python train.py --norm_position="res_post" --hidden_act="gelu" --head_dim=64 --qk_norm=false --expert_mlp_ratio=1 --layers=12 --head_dropout=0.1 --optimizer="muon" --weight_decay=0.1
Rows from expert 15 of block 3, named by matrix and row number. Rows with one number belong to one neuron. Each number is 500 + 40 x the weight over its row's rms, rounded and kept within 0 to 999. All counts start at 0. Numbers have three digits each. After the name is the row's rms in percent of the matrix's.
# up: expert up (model.blocks.3.mlp.up, 16x256x256), inputs 0-51
# down: expert down (model.blocks.3.mlp.down, 16x256x256, transposed), outputs 0-51
up.77 116:528539572517496469547531539488501521474590478487436494502473496602508460565516564462451482473511427512510468550489532505501470511501474502524533517489487489
down.77 109:476498517542531525543533520519466446389457540531535537427556529468560511498532465474501569508527496470532444512449485498518478558404525551533486512502518527
up.78 119:515528547507478443487523498534445562494460590481484465496508536508458504506515481447520487461527484496454563590473544450500478509507510470521561489533516504
down.78 120:483487560473550517450555532498479557530547572481512525466502431441554502519523566505498551528549476492475494487481521527467470467475446439566505457560509579
up.79 100:506518486488440478531553490464577474464461508550484543555496554566517473452592530487490482543496471566419457466496481515505535483547534513541593506460494495
down.79 104:496475527449520497500494506512544491576485558513465524523480420556594546470499487539555488517524514504513495507539530466489478468465495520533429493567508407
up.80 096:468509485501497537515522537490525505527473534528543448456484507486500537450516552501506470449532505472501476508514497470454476512542573460515538555519551501
down.80 100:524585478496470474472555548496511467464467470493475502514502611530467531479440537508494463489572511517578573539543498501537528529437523518471505517463472509
up.81 123:557448538517563462522547467544428455561531554517473462506507518516530449482527564475425499520474567436485499515539506545455446448439394444499460514487514431
down.81 121:474499477500557448443524493483479475505515475478542511517541455498527549484527471480540501553461492479545517546530530509484508472481462494404499503575516500
up.82 102:446587579528483554466498480537498521507456585456462447480432439551467531434517526529525463568514505499434406542493532539496541489502525506471443526495508383
down.82 100:573483487541434560490485507525537397503486417498542470461440463532486545482510536530497427499474490536485496443540505475481516515517525534483479524420534479
up.83 104:516515506425484454516499473506495539506542451439548479483521558468500449447489515490422512506509485504493550525477430486573529511499473476497449583523467449
down.83 100:497584561537486440568488471482550537471553550502544542483476470522536521564527528582497557470484511485463549493581519496469510478461482505496447397493492531
up.84 117:486525408492474469559503563488503517560550532524457522557498498517543447523512557496514515564550485459493499551501529470518537520495484467505486529478595499
down.84 113:504530474491534523558507512470474478489556482458545529430544504501501517426521576433449513573507546520519575540498519490500418440436523524511526452448538460
up.85 092:546442390444464524408527421519512585539462452539522433481496541565503548559613498530508472511522548530492472489575473513469487499569465554516447526530448466
down.85 094:553565458632485485626538589478463562483474534516538471479531490501510413441547464483554509517435513501541472529401418529596505495545501548515494457455529501
up.86 101:595617470544571517518457471474520491472438507508527556445452564471505488463485499506516489534516474473505488492498430441433458518495500453568539468419524584
down.86 094:543515498456551538539528545487463456469517495443478535542462542493460509515523420540465473587541535485490539516500577412547447573468499505459487527452484518
up.87 096:415507449523453500502508487495530561480468512533511433512478484520480484490493451505495473415455415522599445612436525547497526499489474570511519499452520496
down.87 094:571456551458529487495516476451545538550549437478477415429439420462450511498440584511565523533518499423533513481464425490434491470491466485460490586531516500
up.88 100:461536489483499518565510484500502564483505486485421492512489437573439467531559442458454518533483478576475461519491459484545533497524413554464569529478533438
down.88 097:552500413490504492511519540393519517476407553520552421473532566572537522495450501514468495475497501476508514498431434427424412487556528515504510542559558494
up.89 086:482484444552464478511502488400463569497482520570531439509486486562572461504525484513509513461473511572489502515462441486553537485499535458520491534468499495
down.89 083:458456476512553530480566561594462478471481481473486473438443512501508371513428499462456544509467500486473433549413487502461399549532523525459486529501466550
up.90 110:517600544517413498531603520449477398540516505464467528525511471475509486498421457498477491474507430479576471526535495476548486419491504495551589441542438588
down.90 114:458487508565475629502478502502491463476538495436484499515461508470523465524553540485504522521493453498495555468495490478507492512434533438487474576551480543
up.91 078:482511533549491465497482543503497581534615475488462498499551546475487506450480532493541484504505480451565477501519452460504492493512478473508589575423490493
down.91 076:469461478562500452529503518497510489540481553540428540498515493548482424494484465494521517452441564519472494470542423543546505534550483481536454527481418527
up.92 098:516543477565541578570501476508484549586514437551466514461485468541476523489481525575517442506520495487490546508539452513516478453423449539448475433498518592
down.92 099:409453522457459585498433535494450452502510515489432538501429469489476509475512479382485527581507542484505547466512531520540584455542490489478447492476476453
up.93 089:514544499588496504485506496538510427561477567542535583495479477499485466519512556521496407561555499543521491480492515466458483519490501487525553479514503539
down.93 092:422530530518537464588464451503435606483477445483566467458555463539544569500440461564512473487506395483533536466579465430538457540521469470471505545546414415
up.94 113:535509427518499501487447409581526505494481552565551534534429451436486559454546448511451488557477445482472456486428519493488473475546521496476535509543481555
down.94 110:534478461388543580557498460478486454510472519549461500520490532486524484528553493572567485503489495519546469467462490614478476580537468548467503530525441535
up.95 091:521512492509524503520487492476335494494464424397486554474537498462432559513628481490544456394482568504543535604470567515466516491581502439549462504502541524
down.95 083:430487542493496592551480508547468433474523588456557472420539527476465522527589449474540471515491525494525520476353556495472521495582467484532470509476549443
up.96 107:498520564459496486527517439532524493456485485500513455482497505520531476541492505508509516537536463450533389531483466457525581459516490557558478487488480576
down.96 104:464461465508419416455404570479482486417472483560461493558445463527498514431474480504539478503462527503443471516548460394443518460474551446539513564554544501
up.97 078:496444438482513488459499524529527513520549465525488519513484468495469573480469512538459476421481483490516468479489584462530458537432607531518528498453466464
down.97 080:457565418461462493519517419472532434533501498507551489472493503524520423549488485463479526486462507453498519471450485562419501536526513529519544515480520495
up.98 102:519481468476539496514527529472558466493559555443506521528512494569540576478466506343504547544574459478521482417487509512563515516492494576521510462483508525
down.98 099:467450464547523481515481563455514459523521540528549534445562609489543409509520535507480514464467538504502498463499420530563488442480566532476534541561480499
up.99 072:466530455574477470489543555470492525486500511505545456479461494441550414527483500498475478450547528436522473493470544545508426504484470546511483506486504472
down.99 070:528454496488451527540586486554502445466462496532485508474510515498462475549473451534477497496563464499417418518480482538525547456557540455477510541544541455
up.100 088:498494529500529527554564514492462469515531555532520485587483554468525470525417506464533492595461474514519405550515506616554518537516478503494461572408520469
down.100 081:497499486430498501553511557546487546479501495554483498444502412534467501455449436519517491528448534494482484512550507485479561483531524503514489513467437521
up.101 095:554493462461487535501493550524504470453531587539521544518522508491436426479487476521545527452512512551449523494435493474502512511522504468418502502420496403
down.101 093:502556559506526530519484451498498528543540529514461456534467485528458513444522509506514492537513497459559484527510451455462496487522478537541518455451513509
up.102 078:588548498555473474571455554517450451514605493469479593570466440463440497489459473493542477514634513499454501500507506512555575547458470519504530491542473538
down.102 084:531503482467434501499470471530498491493474511478458478562500551502522575530480486514482456507553506505537481518449485479501489476486530467545430523479463502
up.103 090:465574541616519535488514519545521420535475487468526520494538475493460482503459481487516532550463532462471467478492489543439500455548546517547483530516416511
down.103 085:475537558558461439512488497439521501483538497507533524567484510481523439459514551512460533482489452510584460431524504495469457554583451521483455505510491459
up.104 118:470515487451545481495472573568408522500520452451554576518475485499496507489520477482523501581471430470469473457532469442471512466531474563526503530516553483
down.104 106:465486515468537430512561428504512500508558508505616534487461549543505491464506562478471516557490565572533521552449502514463502538462559607509464497504479572
up.105 121:443535503501492564511519529542511514487507538525453499510529525455423466494520477489535517497565476451492513486473541494527525548471516488475559478471468466
down.105 116:445520475479583488519445464470473502471535472524481486550427500536556435548463557470509552453554480442456530480474492467473509485575521499523465559438460510
up.106 099:528533473499458506514540518431413520490477481577502509459507482488573488443481565533566528459506529491452540457560522488500465409479536513439440502553483442
down.106 101:511588486562485528488482439480455525520587401533476539473479480474482492469574473505498468452471473596481518525515461500472514482540583472499546478493518491
up.107 090:466431488558522509496470448476512440523483492449540517445506445541506562536513442500533478560404465428569377536541475486553527500525468476528508442523522562
down.107 097:430433480512531501499480528505522472579498501415500519489441431523498544458427449536492510573489489515493529494495461439473508563487428509505487513591541505
up.108 109:529581490463490499488539458483537562536490505461505602484464479456493482495419545479537447525469421559507534442489524489441508444561418483458484423482495519
down.108 100:556512517529484604444582500560513496510520533555456432512581499470535426459453517494516444465483514447428532419585545471451470480504506555432503467539540463
up.109 106:477552523604499486474459481577509487454497480557535454483455502499485472549497514457557479509504489528493555489478559503514432521547496481557441513555525405
down.109 102:490495458499521481461495470504415569490523508432501489544530497479492534400508546496469523428506484539589473539538483545565454499514421487456541507492589536
up.110 097:472484512488523508400464500568556516421456506544511520514491496486488457476531461547537449492501522488451555568477562494555501495499495540442505459514494511
down.110 103:485572524463429446438506444462487489546525495518518513555488517495487497484490465494508522442529506545421524477458495545525498568516498520445494448523450508
up.111 101:420638563493500533492470481520440441466517502503502515428536529491544491528508473501539493523584475478486509494439579514533472539404437548505540539533553542
down.111 106:510462527467513548484496530424410486519438386588456488563475514484519577488534569481537483478437593516459539517517535505486547492497560512477458447469540498
up.112 114:448528544571488495451531506545449450500457519487477551494543509475532486529451469520510537503533505465501518510480526548560516468533426540424546451526573500
down.112 113:495540480521386460483521576567512599449500505517482512542525454496465475428531565492504499505502386484520544483528556492521478500439550491502469450528514606
up.113 080:513449494412437508485484485463537482485591485576523502522502523506529530535537448536471468435477489479486527491459502472438562447499511461472541525481504411
down.113 081:503458503523457474422476529474480498544454507508477480578508507502528531552502521466514499517471485500511520507512514493563465566432543510503504432424443539
up.114 100:526470468504552508493435513465570405530520537453474481464503527582552524503494485414575574508476510437472503544398584522494521532555540492400481549467456610
down.114 105:507531442493548495496459520484463570465484519507383489528465511553516579541536453471466497499464493579460501463553533534472533530496409528467549604474551509
up.115 112:620547467438505510514494567545543551518486425422560503499535501477547476525557468468496461464505446456548466474528486470487497554545504408564495493511503469
down.115 102:496492532455512581550529446487521486491499503503416557507502505469514529507516469475524472466573499549440464502459463604573486462546519488502485545417483438
up.116 105:505545466483525512559474444440534560471446504506503514456437486423489519448485465602489451537516546498554487491493591488566529432469459507528512438549466534
down.116 107:521458452471534522428514504445533433472483526550514544515495507517450539509463548466546520534521474461471412488536496522492539546512479525512486483420555556
up.117 090:545585539567441484475496582495498453532462476502505513488503500540451545452475505488530514534521496512516508579511506482466429564481519409536486587510453482
down.117 089:508591571525506512453569546530533413496527537503483515473520487508541562533517455487558569542459526556528492554482461568460475484502538503448519436491524510
up.118 092:477521560517502476508533553472450462484499489473491472459467459397479475487479479576480449436488558521535546558536507473572508456536417432553552499479468488
down.118 088:473574503448471508476512491484530476450492526488575487493520514595452427472490550494552473516468470467499501511551492472519509447483522504576464478511531497
up.119 086:457485469474503499456471494545534451512471470404538500577421466499528520569481511543483418395509477473475471502538492470371458532545459551472514484476491512
down.119 088:479484516489461582521497462551499475462473571503520465515455421483494462487514518465467498487519536517547515423459495507443474502464538448493523532494551457
up.120 090:460546587554449595475452563526572485530560477477499565474529497502442453551547581488496477537539541484541570585508536483601511501490546502497489446501517468
down.120 083:500556465486469539523469442547532594404439511501434501506497450489465523541524488560485503448485524536529519473552497498466576485513526459519512437488537439
up.121 076:548516528549541469505480496503419489528448535525507551454440518499478526486526469457497495509493521516504599522504533502468468507545477479577466507558513560
down.121 074:446479501492454520496538498489466409438587534493508518505609491546467505480467506573434546523580549461519495519475541505415421525397506484498519507498504453
up.122 089:530508488450471493533496490474517479467539421531426416502484510468463458482528479479556489473509507489504435588504553472571521399522511468499465555507495534
down.122 089:481501521477464516442554534520467513473521542476471404502474503467450488495503514479493544494504527484515431533469461525499520482557470500509505460433481528
up.123 104:492444502495419571586476484513530496549515455491468497474502471591544486482493447478540451467472555480574537474510541469492490509510571573512508450500529454
down.123 107:481497533492559503497538530507539512493450461443449549447525572474546569443453520483440494474511401502535474496479562469490453551542486511480481530481494457
up.124 096:499568505516466441532470523451542532516438504511502522546509495453475395447498467511463441510431486518476506602527472497474425513525528456485468529464478489
down.124 110:536501486445498486533421522549560515439536472451472510449480538420528374471510500507445480422483497501558432486556467450484554419482414504527484466500481437
up.125 098:494486524514522503507512440471545584509435464544582403422482530414454498538443452513509520500496537457494494493477451517476507491500540486440429542553549541
down.125 093:558621502494538516518519541505524485509506531508492481429486601513436494539486529460438604460479461473411518532476529449398507541434459425452455527489476458
up.126 096:466526553566509509530503486496479446511458527509584551518479556488484458495512481466486477471485573477547444544546500437442465518553531500523518540486539570
down.126 107:568560485507499541433505492605489399366487575388450527472589537536501499480482507555488498506515496562536488515488513521564548486454444507527449512492467471
up.127 107:521511408445482444545482467462480490499484463518508468504424506452460466439459471519522527463454496422485458478547472517513477439557535523498498567577486492
down.127 108:496555530449485543440482461629514418502496513485610483574536460450498473527475477508401490494564487495485496538458464475459490477467551462491537515498505483
up.128 098:541427528457501484426547487438419514484547498520484462525532457482474510628453452468528475451445537503564507523500486533524563444497492513528523508477509490
down.128 090:469476513536450526445488477517431572555453506514534504508525499534523519537465488542503407464468481465568606449533502543424518489462470539514492530545410448
up.129 110:526562495393483577521467523486502531521493445536555522499470558501566504530503546571464501488449519507435458477540520513530465494551552513458539448569494421
down.129 110:451447560469545425397523530518505569470500572412405494575544501493501486495541475449518484483561494516487508490466472489507529479501543524458486453550493563
up.130 095:468439517491434466492415500475518611502565523473518421443487508467509465569530475491508558496484547498531555417481429578498418452526487538487513516557484428
down.130 094:554563531520517551580505568526491537523421473511515507436481471555529471507522544551461446440460493472464463531530463512508487475566532545466497499490549557
up.131 091:559504433482441551492540563473546526536536619486499480487517506438470517531467445491456491537452469516443567544472493432410578433417470560551567529450495526
down.131 091:467491590613504444525545511559586512507547535504477519512491427458517477537461413567478467495541439512448576498486477554453573606505467450400453619453483487
up.132 098:586489519503510468493583465528499463498570450514501453553557462495490491489499460536496531517454477523506505552470451539547455471531521484493506538456495549
down.132 099:490376489443501491483471525483460514467475442490474478518509471473491521528553548489504491534440519478534433525569489620482514529462452467471529527511484506
up.133 091:522526468489485465550531537512487567510475416453571543524470535470508404502516495505444509488498528487430507525541461533514497487482456482463509491524532481
down.133 091:484504512480474572454517559505483369440544486505527559521521541534534498504459549485528509563524434514550491509527496483463545477506512461451455509536503485
up.134 103:424442504477466560401463464540496550516476533489555524467435555502589468458533431499506512534542498523521532536507497478519519425509513383525437409448442509
down.134 096:499514523508540492542474378445495509480517477473519479523420545521467421450538449545521457419506537514472528514395449560579546462523550572485504543486492542
up.135 087:551458439470504479506463556501483424442435453470511465485526526476493498438486441475537462537506511481481486491471505460539566522543617556501482456439565559
down.135 082:485477481466511499471545529509455423516537507476485426611510535475469479437504466519505508510521518505504490411493557474508523548501492405518544492514464536
up.136 113:515429461489443560439530451449432484526503526473490473485539516492498563507432480567562488515468543520492427470623515539466436558548472500562554532538413463
down.136 112:425519488480446507447412474477455515450481519483535466528445562448442536509460519512463568515494504602545493503491478513554588507537479532525502569508503481
up.137 104:551457462522473548468440493485470435507457476512526546515550530538521479456513484475591490450517513529467449421502430494514531440511488503499555505499410446
down.137 110:497517528487524483521455475486461459446515624553482532454481496531543479460484528545554479562508481536492425562462420447591475502530507436512482550496503506
up.138 084:518509463481539472557528444533452506526514494510501514422473545496451486477470530532443581510472500520542493481497505559435458483430407523514456500437502496
down.138 084:472493554432490513521515505520430530485488525507515499477542486589533483487502459561473473486460524508505483521504438544430421492499516495484519512484548514
up.139 074:445440501534513477552521478507538499509521461502513534504473467524475458593483499512483500478454499462499533477495570429511498541509515438519424534539503483
down.139 072:492543507440438466515507473564539516543484431494506451501478484444510545510494496503535489483467487527530548460536478499397457527535553499557476583435532502
up.140 101:543477545508542510494505460509525508568538514501536474519499540601506423410542515492458477453459508553448525493443542482508464584463514446468464394538469484
down.140 106:482463583422523384448455482443510449471529518468493484513509414503522523539508486441526550463460535464495516458576417546506498499537531489424513462534498471
up.141 110:497503479471532513499543486551411490508479449525515574501501468472510574532597546518561494471424399565512506474480485511528509532534473519523505508527498542
down.141 112:451499458474491510472432473442553533482442505494489510502424479499385492506474489541405521546468540561456504452501498470457513464545572517498535492491528520
up.142 108:429512549496510481492544517510537515547514534527475452505508520522511465586449526487473394533528550534454498526571466501536533434494543586483456502485520456
down.142 107:602545484597497587465495545495489534477510499503497496491490463517472530470516475441412511530506555544467527467496462484485522448439516461531528470481461556
up.143 098:445493512493542530525430465457501522613510515512535435450489523434499561510517474435491452425558611539556451411479435518545524457524413518533492513548470504
down.143 101:525494473494495529458499501554529537452452492531517507585555549524460478463552515523476464512544439484534521489503510569499497529502523504483489539481494526
up.144 099:456458504531515486494464527541517478441491579491495486529516528466473425460569549519509434528488466420507555535562544467480483482555538498509470469492494522
down.144 095:476559492509473427511453430511521477456507531500537554544527519489443527494483462500537477425512493571522519533507590493481472450522571527506477430483467479
up.145 077:488484570540490424503427521550574580520465464476528502567478502466443450423506548528518517526478499649482563519546491487542531443421498512463633486488527430
down.145 077:466590533440450444506523480536448497550497506545454525499541483492479449479504479513468440477469522480447532461558475460525464539473483477465447537465461524
up.146 101:486492411515453490434503488470481523506495472528501464453423514543504534531501477413486547426530511524538428474555531553537483502465489438428478552613470470
down.146 095:448500479576432566465536506439476474455489566482550531495465448550426471548538499485525491472532535458436467482520455501572513482481441503490572564415593484
up.147 072:504514581456534448466457465473556474482460506499472524535491506428494470474471464574492493462475537439589558444454490461463519534488457490494528485558465515
down.147 080:513486500531462465499466463448401450531483487489453563452485521524512448461458479518551515489516519477551470525564524585517524457542522474575432489472434473
up.148 104:490550619504490537495500505473511521499479448435513515515492435550434532496464505495502462427548560448515567529564503524474456470486527484512481453486512561
down.148 105:481507479484557475515521419448465443587470501486504516497510486503493457469509554539542542500512480482534558455465510450461580453476456474574536615472476424
up.149 105:504466521500569465481491520454508550559483486441502465498538430486498523483477491570518470474460558535537497524520480507521579495497530560531513497552436568
down.149 104:493472405452535504479504488457514453527511446554457531473466548578430590561530467534450482510510514429439494472520491501500499507508545523532579511453372496
up.150 086:531526502544544510497462518507526498544582449498511546454468503500500460532455429499470447499471515477543519442544498495522480503490500464517480495569508430
down.150 087:534520435552486475465483443490557535500492502542444529553523479507453520508490471530478530392548506551479497499507490522541538501480462509469493493558495436
up.151 084:494454455482552587516473450529461534520559472507507461561452563504538510484501420482513442540465562510527444547579502575529523492511491484485507497443466456
down.151 086:544372548532498470529519506523586433498514422529553464494522488543462413505454489467491523440501498531487470526476510455537456488568459511453459519554475468
up.152 105:526543583454434479520523473562500472468464556508492505454446401543500512503531533468418489499514521506552460502496514497452531508520550469415504455459479497
down.152 103:514531527565504515518457577490443554546517558432510566427503483441516524461559459473496500515506465510450515426519488475439529492523488489454496464472571538
up.153 093:446455435526600491579598531480531521546565437539411452513481499478489545518528416464439452573470513545487507511504510440526500509485439493549476573481592459
down.153 095:451556527590490513513629515484462429557576548531494520553559480512501444534485496529457477484467495491451468520562422488472516551503490439551476511463454497
up.154 115:524524544424473481503475578522488463496525500576515505536538478460553532480464498543444603520503441443504493466570528479533399508558519531491575477469499544
down.154 114:445583479564500565508526463503468545561499539517517496512491545494505442515569537492503536505545552483443464442502508500442472450489530420521442493529497510
up.155 102:493492501525488537529484479497465497510444436508552495472474506562564492509542556595479529501574481479512482526557507502467481541523466477526536516525418503
down.155 094:499546478476536506466467538425513428499417581471483485537534542497516470474520515567519515512485557482531524492452454568487583516441594531467457511502508466
up.156 102:424465508528438554477554420527486523474475522535494484485553512485427458521495532491525483571496580481534502499442487553475436480471538498475410455451523472
down.156 105:525476514437603543469494498454487560522460526445459542550476506433499475487550483572552543503476517521449527519510478475473603493465417524517552500541504547
up.157 106:617577493464432521532528524515445476489494530528470489449520460571497487424517540505557443469571382489516567504554411550567470524551452490473461543487428451
down.157 112:464498499481506521463429458576460472526488506564506552491449533469522447504485509549536464433422489528540498493486530503502490477561518450557542581466530534
up.158 093:536519454466495491512493519550517467489553458456395498505535533497510515484480531504528470445484479468491464513419560573543586479518465486509482474477496576
down.158 098:508502489533473450567514475517414485439503499567513487523508466523542488480522563546530485473519519516468443424496532527449497556517491605492508521492507586
up.159 102:504536494490548443494568545434410577552465477485542441530493490500440548507567502491525509487564456516481521443586488513485417441467462466485538503509480521
down.159 111:551530510548508549536532562444503547491464520518496569469432553527529438437450498512503580451552522471527472489494455472472492493490541477554497535546565534
up.160 102:549389487553517501492530486550527465487438471472533508525511499565506490498491537528528468448509482506453547472520562534495572486550496453511510447522489561
down.160 112:574471503526537485511508452577512545510521550470488405487552495510512520504549528518584495487464516500538513510482532534432466587539478485511526516481532453
up.161 094:568535456496586504428461519516474525501521463526489510493464469483523510523555525543542545523498501509541520533591450493457530542553518441472498417545499507
down.161 094:437457485497548469591561417532458483565523492436548443475459491500476432465460507484509449494472538557499536465499558461470513521491417518532560484526482516
up.162 109:542527497450481504503524494475522502477489471544485509569606542543477491488518505524544490466490461473482514540471463451530500484503556498478463546498525578
down.162 112:484440488531502493499553447499439461471534451491489508512493496434551487545529520462469523505531524495476472510559518522500505504477533442587500487480419487
up.163 064:480502496574467507477488543485551502480576508515483491478448488518424536525546508459560451486467524531521515510521563469531546555479454532545492568399486459
down.163 064:526492577493496470446528594537536468436480524443521511441519508501577507509497450521462488515453495468480449535541473510544496461530479538512465425525499466
up.164 102:563511488437501558537548541466499457546517424545485521502556546481541475485516460542578557508524516455515482537452497503501529471478493528481513502421510462
down.164 109:451500492586507546540504544516594465460482531465480520441526499479558487488515431417455534471431492478545535493489489488505485493504553504447548604496543487
up.165 109:542460544483525475463520493446557524513449476545492522539522609418530548525469546453490448500558577534521570499401518562431443490455504509554487531526526528
down.165 107:481486422484532454527546506569498583476465442469514500446446520525519439595532476563456510504502527440536439457482508527496448536497546521516550476573504572
up.166 102:478508564520468534490520528512525528491516555493523483519513477489492468480487498535498519505436488554492539456521577525495434521507567488479604523488445493
down.166 110:536563468507569558565485539505501506524497485467529436529567427477557487510519504552474549490460488596537500560512428538534481597519458569471465437586500444
up.167 099:516536545510472543508514435584487457425441429495567444574505477571488498518478439627524458448510538487510525441519508475446507557520492510517567506466455509
down.167 092:463557516479463479512474423460477472507547518433555448480538477494478485529502527498488526487505424545521535556490447507438503447503491551366552484580513487
up.168 108:500475445492522562464538503468506476461540575498468487558473528497496488471453460510514566493452505477496525550431458576529562528568441530509480484491457468
down.168 102:530513499498506453493498494423550598463489402400615488486560506442472535578457486511568495539468537529463502437509487525511484500540457502470559515495392568
up.169 104:505504479480551515506424456539578492481556459470560552493524507563488572510513456536516494528492494502537493437478451485575551496525414511466441481530477580
down.169 103:477528515449483567421417531486475468508495531525463471493549505466486411549529556511398517475508501481490518526497471434416455461485592454523483506490530526
up.170 081:459557458449518604526483511483523488383495500481494497476525434577457505537520538535498581532453510463441526540448469531526472507561533519487425517529455488
down.170 082:498472504491513419475491530541534448491479550550479411555535483465621488486525540470476542512523414491511521463495522438522569480622488505531543406534489560
up.171 107:536492467492582523511608473502548498462524495457500462521513554476485428503500509461415431513510518538556572454454484573486515428462489583507469458424511401
down.171 104:545547502496559516498525503507393546528484586501562548567563445463489459394480435548499510440470521510506554487523556471565533460553475477429477504499528518
up.172 105:456522470536477505460475458509516546541541488503427534577523615544508488515493542482499431552534508502500463487464464449441534459466477527512501505568489463
down.172 099:478464546486499478548469511504501513456479488518512513509515511559427465470458529630472472475563550483490482445508507567457426526430498503532497529468520511
up.173 113:528407476557520481506470511479497515456498533491539568498457459424525469543482514481431526528490467500468512563526470552479480538528501521495445458525522533
down.173 112:507534518448561486442481461439463485485538481506397461447517582563452517454499505480464499504510446495510505579507502412487522508431450516516522509535490480
up.174 112:484500485538444527544527498447491477452529543477536460523498460506540425562523449529477470506528519491487454504569472504463481434482558604590434507517500437
down.174 113:460518555583484509535561527560468481468516545546553522537528482494488517488459506483487523527467509480465507513486517487538476551549515595557513435462489541
up.175 082:458427532479491452548527463492563507450463473545549458554482426472506460575464460463479543489519528481487537525517545576495515555577507480533557442506497465
down.175 083:489443444486520507408552548532480435529450470556454539471470527549521592454550523474445527582522538514477559515412494468533484460465493547441510457435474539
up.176 072:504522476477468511465572491571461352508506553493501487526437490510502471442481511483418491487478488446554481480554535556440538486540525488509459523495477479
down.176 077:493356526571470495472513464454519542493461464504504550464479524489546534449489516497476458464455575568454520542473534436490498523466490534496491537533545484
up.177 111:516489452522400507417489512536457496497492496395482557489494487471509467508525433545509486514520494532498479519484535512573524499496470479540471574502491568
down.177 121:514507540518407550429443545489415476451529533519473471486482544525473544525498516498455483494530507566487435548482521498508521539513428495480511497463464471
up.178 117:480517533565538470524515486543477495478478524468507498537468562519433508453521573501465528543501468560514513564441427486549406557475413515475515540467428549
down.178 112:485522522524504547505473461541551497469483526487456464535554495369540478518535491482584575541529595484513512472535529478507531513505496488465470556532512518
up.179 101:527434566439502488492476484491503545490512519485527457522512576556534492481479515454468464573533538499489435512531531547550491506418516559509485506559475475
down.179 103:464493554451463497422513593469481489530512480554524474571504498466448471566522453533545574505481618507555532476498477479462485510459562558475494428528472444
up.180 093:568467476448515511515442530510527481500468530523443531601497465518544546498500511518483550452586541557496574524498538504487483449564459452552515444483506502
down.180 091:483537522511511486539554413472519543505453493489547492463496472462537545470557499392494534463521485471495497509471501511524480553482528509486499554481537484
up.181 086:490495480457505467526496423432545485543480437466539453465421477600445561488465508500490476469484487465514413479520545506478506551481439455477459478521476485
down.181 093:537459507472519495439478536496430482500518562492465488474456423506516539458483511486469552529521493536510541523505578511499535444541478482527594503501467436
up.182 109:463518526500557527476509519419506502466587519467521541551469490507412456530552464502467494529483485499475497507504481522527545561514494478597436526502496516
down.182 109:516576469535531525555512483461478471419464505464499428511495493518567504518483544488456473545524509397516519540469456497525423467446566529470469515510458433
up.183 109:468585475530523563447503514500495466509529534487493543448433479546540461529578531465523573519440469539507452468460474501512528505466509510485457470515402504
down.183 112:473435533530562460556417463492461541491442491480413480523512494488522503504492450527502471327567516525443513478444515492505562415479424522463472557531486475
up.184 104:488521615483541507507556450488491506529456520505515501503492524443411553462492513468532522508436545546487552479559525490558551485540498451486495510463500472
down.184 100:487491520459494591527489514491521484567505487493498453493485558444485494525576493488495396460464489488552516468465520517464480544463479499570550522445527560
up.185 093:453487559589540443535480512489548483525509514563454520588485509463474452477444406485514513522518522509435558487467474492472537572504505488492460565468462519
down.185 099:516500492495496468557457448478531458496451512534452471573436457512545469456533557561543471575467467468535475463503481447473504537481541450446509489531546507
up.186 105:537484499515535497482512475446527531517502420458560486460537547489565508542494509639518429457539470516534540521479498541567507505511555482519510449465463466
down.186 109:489533468493510553550520557524503485578436528460416513469537540504555452548465468519431530506499483510506469477530455472481491535503468452499561445465493525
up.187 116:509475579529477556527558575462452457503523539499458510522443465530516440417532534480513489492555526487434452566540503504484468491534532548496494591507499540
down.187 118:494495521487489459480557554527473472460478487514470436506543567507480472486453526423426480451487436488463531543450519505472575489446506538471525497539526482
up.188 098:535571470532444478451525475548549463550503466473480507542533499470533485548568501503534554500473463537516453502520471464504487468567511484508517461440567516
down.188 096:506447541542560517495501538500466574485486448470531423454527461516520435459458473506520562451451491484510470491496496546498527464495496461549506520508502452
up.189 090:513533518490472468437602556535553510465548484467499552469485547493571450501458473499484460494629523568469500516484499495500493484428466466461499474590541554
down.189 100:484503456510506523434499528481462518458543563488550514475486504554443434609516486474478549517508511439494466457505522499526527530475486512449430510564449460
up.190 110:512437516489510549498408521481539531436517483529464441501507433523399488495453436574489481438474559526515429524405446497508462466459542548451498536468519533
down.190 107:559466545583518411494557510457534520494532523456495519485464531569507442562474544564460481426505522446572479466475499454493482465536489511499561500455459522
up.191 102:544474507447415531564483536506481491501466434498494428536531447499533453458497449458516591463488536532493464466503491490535514525458475515514492536456476499
down.191 100:537473505543530407493559443512479447459522531459482465524552505469496448528436484486539442420582447493553559490570495477498509427516435476496460574524488505
up.192 101:497478463513463546552542431526433543495515464519504474521491496460502442479557504558488498540415457526526540468505500545462612500551531529521543453489477537
down.192 107:538480439462492489541525505494501464544463489498498454437494526532536495529459499454471448534440531524530470508476540511496490435526495554576461571514508512